{"arch": "vit", "model": "multi-label image tagger", "dataset": "drawings of small networks of dots and links", "train_examples": 195000, "image_size": 48, "crop_scale_min": 0.8, "horizontal_flip": true, "translate": 0.06, "norm": "layernorm", "norm_position": "pre", "activation": "gelu", "mlp_ratio": 4, "head_dim": 16, "fused_qkv": true, "bias": "all", "qk_norm": false, "parallel_block": false, "inner_norm": false, "moe": "soft", "num_experts": 16, "moe_every": 2, "expert_mlp_ratio": 1, "slots_per_expert": 2, "shared_expert": false, "patch_size": [6, 6], "layers": 6, "width": 384, "positions": "relative_bias", "pooling": "class_token", "num_labels": 28, "mixing": "mixup", "residual_init": "zero_last", "optimizer": "muon", "muon_scale": "match_rms_adamw", "lr": 0.0055, "momentum": 0.95, "nesterov": true, "orthogonalizer": "polar_express", "adamw_lr_other_params": 0.0017, "ema_decay": 0.999, "steps": 24500, "batch_size": 384, "epochs": 48.2, "lr_schedule": "cosine", "final_lr_fraction": 0.1, "warmup_steps": 730, "weight_decay": 0.01, "adamw_weight_decay_other_params": 0.01}
Rows from block 2, named by matrix and row number. Rows with one number belong to one attention dimension. Each number is 128 + 32 x the weight over the matrix's rms, rounded and kept within 0 to 255. All counts start at 0.
# q: attention query, key and value (stacked) (model.blocks.2.attn.qkv.weight, 1152x384, the q third), inputs 110-164
# k: attention query, key and value (stacked) (model.blocks.2.attn.qkv.weight, 1152x384, the k third), inputs 110-164
q.185 [187 105  94  97 181 114 182 127 158 125 160 166  79  67 142 110 163 109 214 140 124 140 103 131 127 166  74 108 113 155 118 108 138 168 144 148 112 109 143 115 173 145 161  98 159 150 104 158 134 138 126 153 129 132 167]
k.185 [ 62 140 112 140 124 187 128 124 162 126 123 208 127  63 130 110 135  81 168 179 137 170 158 157  99  97  88 215 211 169 145 172 146  65 128 150 213 101  74 142 132 175 101 114 144 173 129 175 166 100 140 114 174  92  75]
q.186 [ 93 153 132 105 209 112 102  83 139 162  96 100 169 116 175 171 125 112  89 133 131 138 126 126 159 142 111  90  94 119 132 111 162 124 169 130 131  86 113 128 198 119 161 112 190 129  94 111  94  93 128 132  44 138 107]
k.186 [ 74 160 124  93  93 111 104 128 175 124  94 208 102 172 148 158  92 132 106 118 153 146 154  93 160  90 129 131 174 117  83  98  71  67 117 162 188 162  71 135  64  64 169 133 177 131 159 101 149 124 113 163 135  78  95]
q.187 [121 137 137 103 106 109 138 170 136  65 134 194 137 163 125  98 142 117 164 134  85  99 151 117 138 198 138 108 105 152  79 144 117 124 111  96  74 129 153 107 135 138 101 125 103 108 139 109 133 105 165 182 182 140 162]
k.187 [157 179 154 202 172 129 104  89 146 188 119  89 192 101 174  86 165 108 129  89  70 139 144 170 103 136  83  77 121  88  96 103  97 153 116  97 127 145 132 136 153 149  91  90  90 164 151  86  82 124 159 111 137  98 132]
q.188 [181 108 124 117 160 106 137  96 143 152  82 140 131  44 107 117 101 175 117  99 104 142 124 124 158  63 121 169 137 117 111  94 146 128 128  86 118 133 168 150 169 155 180  95 127 156 144  99 128 141 124 155 135 156 153]
k.188 [151  96 102 112  83 150 116  60 168 126 130 128 131 135  97 152 136 168 155  96  89  49 140 112 117 104 156 126 180 168 153 122 162 112 141 114 103  88 168 125 174 184 120 150 198 142 152 160  87 155 107 112 168 106  79]
q.189 [132 106  96 123 104 119 139 176 104  88 124 166 126 201 110 167 125 121 148  98 129 126 121 137 122 127 109 132 144 142 125 154 149 105 142  91 148 120 135 100 136  59 151 122 141 121 162  84 145 188  63 148 187 120 121]
k.189 [111 101 144  95 160 160 100 115 116 132 166 154 118 104 163  81 149 144 136 151 166 108 104 115 108 217 118 146  99  84 115 133 214 162 163  78 116 150 148 123 180 134 109 102 121 105  99  62 107 161 138 164 126  44 217]
q.190 [150 123 129 112 167 114 181 121 161 165 167 131 152 118  93 164  75 174 179 156 127 149  86 119 127 163 108 117 143 129 129 135  92 111 111 115 139 128 119 151 104 140 134 127 128 156 136 134 115 140 115 102 160  62  32]
k.190 [146  64 151 101 167 157  54 112 131 214 208  72 118 157 128 145 104 116 144 157  91 134  73 136 147 109 112 120 126  98 104 103 158 116 162 126 119 129 101  75  80  84 145  80 163 126 158 134 123 106 141 136 124 147 134]
q.191 [129 112  95  93  43 105 121 100  73 126 125 115 112 110 115 176 125 120 139  90 118 126 150 138 119 134  71 140 116 115 136 135 113 116 160  90 127 109 133 139 127  61 156 182 109 146 191 153 166 136  97 148 177 131 123]
k.191 [ 91 112 149 116  92 136 161  89 104  78 171 163 107 128  70 171 156 150 132 124 175 109 149 101 118 175 139 152  55  78 155 135 187 100 145  33 118 161 127  89 145  87 110 100  81  96  96 100 130 109 147 179 112 143 105]
q.192 [ 75 158  95 107 162 137 101 101 141 104 135 154 124 176 116 103 128 102  95  86 129 117 106 131 156 100 200 104 155 148 102 129  77 148  92 170 134  94 119 122  99 167 147 112 113 138 148 125 128 102 167 101  56 176 145]
k.192 [135 107 103 135 121 139 137 142 160 146  59 126  79 145 154 117 112  99  82 145 160  94 122 167  85 151 162 133 125  88  74 106  95 107 178 221 129 127 121 129 158 101 102 144 111 131 111 146 149 127 132 148 181 133 153]
q.193 [136 112  88 162 167 165  97 177 171 159  97 180 150 122  86 139 131 138 185  88 160 142  97 158 159 123 102 120 103 135 127  76 151 107 117 128 129 105 158  83 120 169 171 114 143 110  71  95 151 118 171 148 121 153 122]
k.193 [151 142 145  84  77  96 147 162  89 116 175 109 124 133 142 143 133 170 158 142 143 147  59 148 103 139  92 158 149 149 118 157 146  88 142 137 102 144 190 128 151 134 136  92 139 134 129 153 113 119 151 103 151 174 153]
q.194 [155 121 143  75 140 115 128 139 109 148  93  55 142 112 165 107  89 110 171 122 126 165 134 100 117 102 126 142 131 143 115 161 142 146 151 170 152  79  56 111 137  74 171 119 116 103 124  29 125 123 138 111 126 120 158]
k.194 [126 159 101  97 106  88 111 137  65 156 144 122 174 107 114 112  39 132  97 169 131 109  82  85 150 150 121  44 142 155 110 144 188 184  90 164  86 136  34 102 180 141 134 136 106  49 152 131  91 122 173 126 116  99 159]
q.195 [135 111 136 159  64 131 138 107 123  72 126 103 145  98 121 112 135  68  99 170 160 153  54 119 121 113 125 158 125  83  88 117  96 130 138 155 142 152  99 141 120 149 141 129 123 125 170 180 123 118 103 195 188  85 160]
k.195 [195 114 121 151 146 131 111  89  85 112 140 153 207 147 138 141  98 112 151 119 164  80 133  46 121 115 127 125 102 211  77 171 181 142 151 190 203 133 141 125 143  86 101 116  80 115 127 158 104 157 156 202  85 114 152]
q.196 [144 122 159 147 129 105 167 152  43 105 144 178 101 203 107 135 125  66 181 138 145 138 117 141 132 143 112 138 117 117 144 142  82  31 189 137 106 142  95 163 177 129 186 158 157 150 107 186 105 114 132 161 115 104 141]
k.196 [157 144  79 102 142 149  78 165 134 116 138  82 171 155 154 140 137 147 167 165 153 138 151 105 176 137 145 135  97 135 133 217 102 100 117 170  98 139 112 149 138  88 168 161 175 137 161 145 178 141 117 146 154  84 113]
q.197 [158 132  73 144 118 129 114 116 150  88 126 126 162 114 141 120 125  68 143 206 122 140 133 169 129 102 119 173  74  86 120  77 106 141 156 102 128 158 150 133 151  96 103 121 119 127 132 114 220 185 159  92 119 147 116]
k.197 [109 147  91 110  75 120 120 159  99 147 159 162 157 106 167  97 197 198 101 106  52  90 105 113 127  98 167 125 112 164  70 109 141 132 139 143 125  57 157 112 148  86 167  93 148 150 177  90 120 134  83 131 162 139 180]
q.198 [116 204 120 128 209 139  70 100 150 106  47 107  79 113  80 134  86 125  82  67  53 179 146 128 159 109 192 183  74 127 162 130  90 155 151 114 115 147  98  95 148 131 145 126 171 144 154 120 118 119 131 170 137 153 108]
k.198 [119 128 149 209 115 110  99 111  94 136 172 121 182 144  72 162 141 170 133  50 189 116 138 127 106 190  95 131  90 133 102 148 115 116 122 152 157  87 222 158 153  59 152  89 130  97 134 101 144 124 120 151 122 119 109]
q.199 [157 157 113 165 123 108 205  39 147 116 117 125 113 162 142 117 171 122  85  70 139  71 113 103 122  93 146  81 102 165  90 136  53 162 108  90 158  83 132 140 110 130  46 152 169 193 187 127 125 162 119 131 162  90  82]
k.199 [153 170  80 140 185 162 114 169  66 119 186 105 118 108 207 126 141  84  80 128 157 154 165 100 179 143 182 118  95  98 129 183 102 125 155  88 131 191 138 177 114 109 149 148 134 110 126 110  97 128 163 109 112 129  83]
q.200 [146 176 141 127 132 147  64 121  83 157 128 117 131 125 147 117 119  89 130 143 148 132  88 121 149 140 101 116 131 142 104 127 147 149 118  98  40 146 143 127 168 152 142 165 118 146 159  98 157 167 107 204 169 147 127]
k.200 [143 110 143 158 146 133 149 130  95  94 110 126 127 118 180 124 161 119 115 121 152 115 138 153 137  79 145 154 120 143 162 130 243 170 186 114 106 144 112 143 129 128 130 111 127 109 120 100 179 163 105  83 116 103  94]
q.201 [ 96  70 112 216 171 172  73 195  72 123 159 161 163 142  97 127 151  78 164 110 114 109  82 126 121 129  75 141 159 116 181  77 145  91 135 126 133 164 118 134  85 118 121  82 117 116 100 136 137  92 109 148 127 162 112]
k.201 [ 65 148 109 172  90 166  83 119  89 171 125  71 130 149 174 155 195 173 145 102 125 177  87 147 108 115 164 153  65 116 114 125 148  84 132 189 153  85  99  96 128 104 124 103 106 109 156 122 158 139  88 120 134 108 161]
q.202 [ 86 182 123 169 108 133 160 106 118 123 109  90 151 142 104 147 126 124 163 169 141  83 153 120 170 110 135 127 119 144 125  66 164 128 158 129 102 117 127 123 124 125 115 120 120 119  96 101 159 109 112 108  99 110  97]
k.202 [183 120 195  94 106  88 129 107 126 142 155  97 171 175 162 154  76 175  45 144 160 124 139 106 135 130 142  62  89 106 131 148 128 150 133 167 194 187 148  73  85  90  99 124 175 146 118 131 137  84 115 112 158 155  98]
q.203 [131 104 111 124  93 146  21 179 159 115 135  98  76 140 147 142  88 154  92 150 160  93 182 131 120 162 155 125 155 125 181 104 101 137  83 167 160 136 142 144 150 161 121 140 137 122 107  70 133 150 187 174  73  81 146]
k.203 [112 175 184 168 132 100  68 127  79 141 125 116 187  84  68 104 120  82 147 130 191  92 114 135 103 148 153 149 108 185 139 166 169 188 141 140 139 115 102 127 106 139 151 127 139 120 123 161 132 174 144 104 109 157 118]
q.204 [103 150 126 154 125 129 129 130 166 132 108 111  89 134  86 131  97 122 111 130  90 171 138 117 164  96 169 159 104  95 146 148 153 138 139 160 158 132 157 159 178 118 172  88 132 101 124 118 153 169  84 126 122 147 146]
k.204 [122 133  41 128  74 165 133 140 138 158 114 171 147 164 165  93 109  65 111  92 145 120 156  90 202 114 106 116 152 123  59 136 150 104 146 116 139  56 113 155 160 136 125 197  95 120 193 117 178 147 175 172 133 166 116]
q.205 [ 95 140 163  94 165 144  71  67 201 164  62 112 126 124 122 149  77 125 161 134 163  80 232 168 135  95 117 147 156  92 128 102  87 121  86 125 200 124 124 188 150 113 109 129 124 113 140 129 148 159 162  91  65 161 137]
k.205 [121 109 153 145  91 185 117 109 179 165 173 123 161  69 113 117 174 153 152 137  85 134 144 216 100 136 157 166 173 178 131  57 116 116 176 136 207  72  97 130 143 134 149  96 108 188 112 133 132 185 101 179 143 133 138]
q.206 [114 161 143  89 162 183 140  99 122  94  67 116 134 132 131 165 164 110  47 127 120 205 104 122 135 146 130  94 119 157 150 110 112 144 147 111 134 121  73 136  88  91 133 184  77  98 160 123 101 175 152 156  94 168  81]
k.206 [158 109  99 131 125 102 145 167  74 111  93 116 127 164  96 103 156  30 118  85 147 152  87  88 118 146 167 107  92 144  70 127  98 171 133 160 123  80 127 150  94 153 148 146  81 136 122 141 116 126  59 186 116  97 134]
q.207 [ 73 123 151 179 129 175 136  84 148 147 101 134 181  76 128  94 129 137 155  93 137 133 151 122 109 169 140  89  88 181 119 145 147 115 117 170 148  77 134  94 132 151 198  83 148 158 121 109 104 101 123 152 111 100 151]
k.207 [135 113 148 141 149 138 105 171 137 129  90 141 161  94 124  95 106 124 150  83 142 166 126 142 128 181 147 135 166 197  78 158 142 113 101 110 125 162 156  56 142 144 113 158 132  98 177 149 155 148 152 118 112  75  82]
q.208 [ 68 148  94  67  91 121 137 125 140 114 136 141 151 129 114 156 120 141 153 144  88 113 109 140 145 102  91 145 144 123 146 150 175 111 137 132  72 130 160 170 129 164 127 132 150 121 151 167 147 100 119 133 194 162 158]
k.208 [104 128 177 110 136  85 138 105 122 132 113 150 105 121 133 183 109 154 131 115 128 138 182  99 131 142  94 133 135 129 180 139 145 106 138 134 153  99 154 150  90 155 143 130 151 115 122  89 155 140 119 124 113 147 129]
q.209 [104 113 111 100 161 142 135 128 130 116 115 131 119 137 159 147  99 127 112 145 137 107 102 156  95 156 110 150 158 147 117 144 114 123 140 120 151 110 156  97 107 108 170 128 146 119 105  87 135 133 100 145 167 141 138]
k.209 [143 128  88 132 110 158 126 105 166 113 188 131 138 134 136 165 125 132 127 120 116 130 159  81 122 115 156 126 140 141 100 125 150 120 136 149 130 155 130 151 120 130 140 118 152  99 125 159 142 121  81 119 107 102 123]
q.210 [129 151 164 145 144  91 115 155 145 125 198 133 119 104 126 127 117 159 133 162 128 127 103  82 161 105  97 137 123 114 157 112  80 124 125 123 140 143 130 125  83 137 146 150 154 133 142 168  95 102 106  97 116 151 105]
k.210 [142 120 113 126 139 131 135  79 116 152 103 126 143 181 165 137 113 114 107 149  79  82 103 125 121  94 157 156 158 135 150 153 125 111 136 124 164 143 138  87  97 126 121 150 114 140 102 105  96 160 127 138 137 115 140]
q.211 [100 126 133 126 145 141 121 139 125 136 165 131 129 127 178 143 131 163 115 156 149  90 118 119 135  99 115 144 114 142  87 140 131 114 104 126 126 136 140 153 127 152 178 144 136 125 131  60 115 126 114 118 137 125 104]
k.211 [124 132 126 141 141 123 142 132 118 133 124 117 146 104 112 135 139 160 133 128 101 129 153 146 155 135  77 122 114 119 111 117 125 124 148 127 121 123 103 111 153  97 116 161 154 110 164 102 105 111 136 137 124 147 143]
q.212 [177 124 157 110  84 126 113 107 165 118 115 133 126 131 151 136 151 124 119 140 155 134 111 140 111 116 121 130 134 146 143 126 117 141 112 114 140 116 127  87 115  92 167 159  80 135  98 123 114 123 120 111  69  95 141]
k.212 [117 111 159 133  97 151 128 108 133 146 125 115 113  96 129 146  76 154 135 122 130 138 155 138  91 134 119  95 147 141  97 130 147 193 134 147 142 135 117 184 127  90 168 114 114  81 152 134  98 152 140 126 146 125 141]
q.213 [147 145 142 175 116 126 152 106 114 124 107 142 123 146 121 140 135 112 120  98 132 103 138 172  98 116 179 112 162 164 147 171 107  95  90 151 137 139 102 141 136 135 124 105 106 100 100  99 130 156 150 126  79 120 107]
k.213 [131 144  99 161 152  93  96 140 151 102 145 125 111 156 127 143 106 122 170 165 104 105 119 108 120 135 103 184 158 127 166 165 115 125 118 120 118 116 195 148 111 136 194 103 118 158 110 113 113 130 146 111 103 109 165]
q.214 [113 130 137 125 116 122 140 152 150 165 136 112 135 134 133 137 167 152 151 137 136 139 134 140  81 131 138 154 129 126 128 100 144 115 147 143 132 104  75 149 113 147 110 122 167 142 135 103 144 139 136  97  85 136 126]
k.214 [157 127 152 142 148 108 136 107 102 162 114 124 147 158 135 127 165 122 113 119 117 127  88 122 133 166 149 159 148 150 133 133 179 128 157 151 181 129 111 122 128 122 125 138 122 100 106 102 118 137 139 109 117 122  97]
q.215 [152 120 126 126  77 142 135  98 138 134 123 130 117 142 108 136 143 135 120 130 103 146 110 146 126 157  85 143 130 116 100 147  94  90 160 142  96 119 150 116 126 127 146 143 155 152 182  85 115 102 122 105 142 133 158]
k.215 [119 125 106 109 172 124 154 121 106 168 128 127 138 118 151 135 131 131 152  74 124 123 108 123 101 163 104 106 118 114 122 135 153 142 157 145 118 128 134 102 122 104 103 130 126 150 132 164 108 126 164 100 117 117 139]
q.216 [140 113 138 143 119 131 103 133 108 141 149 150 102 138 132 127 113 126 132 171 143 137 121 117 130 136 130 164 148 113 136 106 114 122 149 132 160 124 135 119 145 153 113 117 108 116 130 112 159 134 150 124 164 124 116]
k.216 [107 125 122 130 102  98 135 145 118 119 116 158 125 112 113 108 118 109 139 100 126 141 120 141 140 118 109 109 129 135 143 160 134 123  79 135 137  67 143 122 160 148 134 108 113 174 153 158 117 158 120 100 139 134 112]
q.217 [129 125 115 139  98 156 143 103 144 159  97 162 123 113 141 150 106 152 129 100 123 115 101 118 140  75 129 112 117 141 101  97 126 109 118  89 121 114 105 150 111 122 124 153 158 168 137 143 126 147 114 119 111 119 148]
k.217 [169 118 142 158 160 121 117 160 129 111 134 135 126 124 115 112 112 148 129 157 115 143 156 125 119 136 118 126 112 116 125 125 119 131 102  99 140  88 132 133 142 114 113  97 102 125 131 160 141 116 181 169 113 152 144]
q.218 [128 129 147 169 129 126 122 102 146 167 136 109 157 129 157 141  97 120 133 127 106  86 121 149 133 112 100 156  92 118 174  99  88 135 155 128 112  96 121 130 129  93 112 135 137 103 135 145 106 161 160 144 152 119 116]
k.218 [120  98 128 144 120 136 122 114 124 136  79 106 130 112 128  89 124 135 130 115 128 147  94 128 125 124 144 142  83 122 109 119 133  99 137 136 150 129 133 148 127 151 157 102 141 162 108 107 114 157 106 101 147 134 116]
q.219 [138  99 133 127 123 134 128 176 135  92 142  87 124 143 122 151 125 106 122 177 150 150 109 118 138 126 121 113 144 100 148 130  88 120 176 139 123 111 139 121 139 120 107 113 120 124 115 117 186 102 116 136 125 145 150]
k.219 [138 136 139 134 104 113 122 126  95 108 123 152 109  87 120 134 141 146 138 126 135  86 125 128 122 124 104 112 116  87 111  79 142 135 145 127 137 163 139 125 137 108 156 115 110 120 124 121 149 205 121 145 148 176 108]
q.220 [116 100 107 158 135 153 137 157 214 180  64 172 175 144  97 140 134 128 119  94 130 136 139 104 143 140 131 108  95 101 104 164 129  80 133 137 123 141 119 125 138 146 167 136 152 137 127 115 150 118 102 165 146 155 162]
k.220 [130 124 110 138 137 122 133 129 136 121 136 140 161 132 143 147  88 152 138 127 137 118 156 100 128 112  99 174 154 113 152 121 145 125 134 157 137 137 136 119 125  98 165 104  99 139 126 129 129 153 121 125 178 145 158]
q.221 [172 113 101 120 127 126 129 153 119 135 146 106 131 141 131 113 110 142  98 136 124 135 140 157  63 116 137 127 152 142 122 143 139 163 126  73 156  86 148 155 115 148  74 123 157 121  99 156 132 158 161 116  99 147 117]
k.221 [103 157 127 103 136 108 160 133 115 112  85 137 109  95 111 130  98 110 115 124 120 119 139  98 126 140 107 135 146  94 146 115 159 126 109 117 131 153 109 118 146 147 181 140 110 122 155 164 142 136  92 138 128 147 115]
q.222 [131 137 149 121 149 121 164 120 133 136 116 120 128  88 147  98 107 163 156 142 119 118 169  92 159 148 109 158 144 152 105 118 164 120 140  94 135 115 161 122 144 136 123 172 162 121 114 112  78 129 130 143 124 114 126]
k.222 [136 131 124 146 133 131 149 122 171 117 107  96 116 151 132 158 137 136 125 139 122 121 122 129 183 159  98 162 117 142 136  97 102 129 150 122  94 136 129 126 104 122 137 104 125 147 152 132 123 102 115 184  97 109 128]
q.223 [139 119 133 138 133 100 162 154 110  96 146 154 127 108 119 112 169 157 119 147  86 158 126 147  83 159  95 143 151 145 108 175 114 115 139 125 117 135 119 113  85 149 127 105  97 132 120 112 141 161 118 127 112 142 123]
k.223 [116 150 148 137 115 143 129  98 123 113 111 128 150 109 134 113 144 125 159 142 129 129 177 124 153 118 146 100 153 153 160  87 112 120 134  92 150 102  89  89 103 109 131 131 140 147 133 114 123 138 120 130 100 111 124]
q.224 [186 139 146 176 126  75 134 151 136  40 152 125 154 111 126  76 106  44  87 112 157  86 121 138 140 176 133  97 129  54 123  75 100 178 105 111 160  92 104 121 142 147 188  56 137 116 157  69 105 136 117 127  90 168 139]
k.224 [145 183 168 139 119  96 182  92 156 178 154  92 132 120 138 123 117 111 147 169  87 129 106 118 132 125 108 110 133 121 165 130  91 134 103  42 173  19 113 159 112 157 153 102  69  82 154 112 116 107 116 141  61 129  96]
q.225 [102 115  82 118 181 123  80 111 127 117 193  70 140 126  98 149 188 144 149  86  91 139  97 127 129 138  99 118 111 150 104  84 118 184 132 120 110 117 111 159  47  90 103  75 121 112 166 118 141  78 108 188  80 115 134]
k.225 [157  71 136 172 189  64 165 156 101  71 178 144  73 164  98  88 173  93 137  60 132 191 175 131  96 170 111 137 133 151 118 139 168 145 147 209  88 111  95  45 103 135 130 127 194 165  19 107 123 175 127 150 176 103 110]
q.226 [154 113 148 119 103  72 128 120  86 151 129 110 128 162  66 119 137 152 166 149 158  89 150 115 138 145 122 126 114 196 150 134  96 108 149 126 139 129 159 103 122 149 146 103 131  84 171 184 130 147 186 200 106 102 102]
k.226 [158 130 124 115 125  94 163  88 148 137 139  81 132 146 149 131 120 194  68 141 133  41 185 147 194  77 146 175  85 125 164 165 130  99  85 130 141 105 188 156 142 156  90 137 134 178 133 150 155 129 124 161 113 145  93]
q.227 [175 108 103 142  37  34 115 165 124 153 145  83 137 209 150 158 179 158 145 142 134  67  86 157 137 171 137 194 152 162  77 103  82 115  74 140 185 124 132 144 117  79  92 137  85 125 152 154 156 112 131 176  93 155 109]
k.227 [121 148 127 124 146 131  95 111  34  84 147  94 145 179 142 144 162  64 137 161 136 173 171 109 146 144  85 157  78 182 131 133  94  95 131  85  70 122 181 128 119  78 137 135 145 157 158 158  68 158  98 124  92 133  88]
q.228 [ 32 133 173  82 119 133  95  49 200  77 149 148 186 105 126  96 169 159 164 121 128  80 161  55 182 167 141 124  85 125 108 108 111 171 148 174 121  77 109 159 147 128 202 170 159 129  93  59 177 205 129 124 172 123 151]
k.228 [123 136 140 190 163  72 140 110 171 168  87 141 174 116 163  76 105  73 161 142 101  34 102 104 238  68 174 153  95  98 125 155 136 128  97 255 112  86  43  78 117 139 171  71 139 159  76 101 142 125 130 154 100 124 146]
q.229 [105 197 124 198  95 111  91  86  67 139  96 139 123 161  96 135 149 109 125 174 161 112 145 147 190  93  87 153 155  40 121  54 122 115 197 192 142 127 204 155 108 128 188 157 114 144  79 147  92 139 154 109 124 164 162]
k.229 [ 94 144 156 137  92  92 111  81 129 119 100 110 131 186  83 120 153 126 149 160 130 116 113 105  94 103 115 141  99 105 153 178  64 136 162 175 134  95 152 173 161  78 135 155 144 144 113 175 122 159 130  91 154 137  91]
q.230 [171 148  99 114 100 127 140 128 152 151 163 200 178 130 135 170 173 172 160 157 135 102 112  72 140 139 101 103 188  55 127 106  40 161 138 101 198 101  94 144 109 147 168  85  90 163 125 118 147 107 156  87 109 104 107]
k.230 [175 164 138  77 147 200 132 178 146 139  78 126 114 173 166 127 192 123 124 163 117 132 158 206 109  99  94  55 135  98 155  88 110 203 138 143 145 108 122 122 110 177 190 125 131 135 149  67 121  93 139  84 126  78 138]
q.231 [147  92 181 119  76 120 141  97 146  60 194 129 100 144 140 103 168  74 136 119 196 151 156  77 147 111 202 151 107  87 126 120 177 111 128 141 106 107 134 144 143 152  61  98 113  90 144  99 137 168 138  75  88 128  93]
k.231 [ 76 141 130 115 105 161  85   0 177 100 126 161  92  94 142 136 123 104  86 138  96 144 221 170 113  93 193 149 111 176 127 171  84 152  80 124  85 192 128  47 112  81 157 138  90  62 138 137 138 202 107  93 133 146 130]
q.232 [114 112 139 176  58 122 170 129 170 181 111  80 179 134 131 139  82  60 142 189 125 166 126 111 137  95 139 186 111 138 174 123 132 193 196 153 122 126 114 121 153 198 109 149 116 126 157 158 135  83 190 136 121 144 160]
k.232 [119 139 193 127 124 242  51 144 152 125 120  79  66 130 115  87 105 126 156 128  89 181 118 116 217 132 161 151  91  86  81 150 180 112 141 106  95 108 139 158 164  72  56 132 108 115 100  74 165 103 123 108  77 180 176]
q.233 [189 107 149 109 142 165 119 105 191 189 125 177  89  61 150 127 159 131 149 127 143  99 143 117 132 109  58 150 159 154 174 131  63 144  72 112 191  63 102 185 123 141  87  79 125 144  57 122 154  61 107 121 171  91 101]
k.233 [129 116 175 111 142  48 104 137 145 185 136  94 132  81 173 101 107 146 106 139 117  72  73 121 131 172 119  70 216 150 124  86 100 155 146 197 114 122 105  74 166 162 139 142 121 144 129 108 122 154  77  85 142 117 121]
q.234 [133  99 126 100 120  91 158 180 132  71 101 191 149 154 177 101 127 122 150 174  93  99  98 111 164 170 120 157 130  92 147 164 153 164 138 152  69 126 122  90 144  87 184 140 112 136  99 154 145  83 124 176 115  73 123]
k.234 [106  68 115  94 119 133 174 116 152 127 120 117 147 136 170 141  70 139 158 152  78  81 109 104 176 153 163  90 145 115 193 149 217 167  62  84 200 132  76 116 129  80 178 132 179 115 129 140 107  94  94 149  75 169  85]
q.235 [ 93  96 142 146  82 108 115 161 115 135 134  82 163 184 197  89 137 118 123 140 171 120 194 132 126 149 202 140 198 149 125 129 166 101 133 106 147 119 108  33 187 136 103 117 166 120 132  96 141  83 119 225 106  58  79]
k.235 [153 132 118  83 125 202 137 173  83 126 164 142 169  85 198 162 173 125  99 137 131 113  87 126  58 163 114  19 175  64 100 124 106 135 123  84 137  93  70 104 173 174 113 169 173 152  94 145 166 106 172 151 144 147 136]
q.236 [121  80  84 162 108  81  93 129 134 138 131 132 237 146 114 159 136 125 136 132 127 123  73 157  83 181  97 172 158 117 170 134 113 171 101 137 189 110 115 164 174 171 170  99 206 130 180 181 188 131 100 140 215 146 124]
k.236 [126 153 171 128 127  93 143  74 118  63  92 103 223 168 114 118 224 112 131 153  92 137 130 176  96 123 155 161 121  74 127 129  87 111 111  96 211 133 110 161 107 175 136 102 154 103 103 196 168  63 132 143 106  91 167]
q.237 [159  89 126 100 144 113 133 128  78 120 105 116 192  13  79 213 110 109 148 101 113 173  78 113 129 142 113 128  87 155 134 200 140 182 115 127 105  93 146  78 153 148 118 123  72 125  73 185 125 139  72  70 160 167 164]
k.237 [191  97 134 181 126  97 120 197 169 101 147 154  93 145 127 173  82 153 169  50 142 108  94  65 123  67  87 172  41 104 167 154 137 151  74 122 140 159 120 104 112 136  29 109 108 144  85 157 132 114  82  92 179 133 126]
q.238 [ 87 102 124 143  84 112 181 165 139  82 106 150 107 114 164  66 106 135 128  95 139 131  79 116  98  93 160  81 137 113 146 151 149 145 108 163  72 161 145 191 116 106  30  87 145 142 120 137 120  89 180 103 139 154  78]
k.238 [172 126 160 158 123  94 146  90  67  86 138 162 159 110 129 189  56 131 159 122  89 140 140 125 130 137 104 122 138  82 134 108 139 143 105 129 115 167 101 124 120 122 136 194 194  89 148 122  81 133 154  77  98 170 133]
q.239 [ 86  76  88 102 135 129 108 109 184 172  69  80 135  85 194 157 200 150 174 116 105 136  98  96 116 146 105 142 145  91  86 143 124 110 118 105 121 125 158 107 188 119 183 100 156 171 107 104 133 158 113 145  69 133 207]
k.239 [111  81 153 133 108  83 114 149 168 116  92 114 116 128 255 161 164 140  89 129  74  94 176 108 132 155  78 145  83  46  90 111  47 132  69 108 128 164 147 143 107 163 138 109 190  54 149 127 164  79  60 153 167 160  76]
q.240 [117  74  41 119 103  72 128 110 147 120 137 177 113 115 189 132  99 124 121  76  82 156 109 101 153  86 128 105 135  85 118 121 152  84 156 118 149 140 141 135 148  92 115 161 137 153 109 100 125 185 151 117 134 175 116]
k.240 [101 107 157 117 132 138 150 139  75  84  94 139 163 138 114  67 164 174 104 154 145 149 142 121 112 148  99  86 124 105 211 133 102 128 102 124 117 119 119 103 102 115 138 100 139 151 137 143 146 151 188 115 156 137 170]
q.241 [149 168 140 131  66  84 106 141 148  98 149 100 142 112 135 161 115 117 115 194 133 138  66 116 164 138 172 132 189 116  96 117 103 146 140 117 142  90  64  47 124  91 161 161 115 147 108 122 172 148 119  98 119 159 144]
k.241 [114 146  94 159 105 148 143  48 101  85 162 117 159 159 146 113 143 169 109 135 118 125 159 131 191 123 136 163 154 160 120 137 112  98  88 171 162 143 142 118 123 115 174 136 105 177  99  89 119 139 113 126 181 141 131]
q.242 [153  70 182 157  88 131 170 101  40 198 138 140 125  74 101 153 153 118  96 167 103  92 137 133 115 125  85 128 102 123 128 127 125 140 115  44 138 116 129  94  46 127 108 133 136 119 111 110 145 116 115 113 132 123 131]
k.242 [153 108 111 142 129 170  76 171 140  91 121 114 141 143 159  70 148 100 130 176 173  82  55 185 135  94 160 156 135 106 103 141 125 138 132 154 131 142 106 148 131  99  89 146 118 151 148 173 138 121  59 163 158 145 133]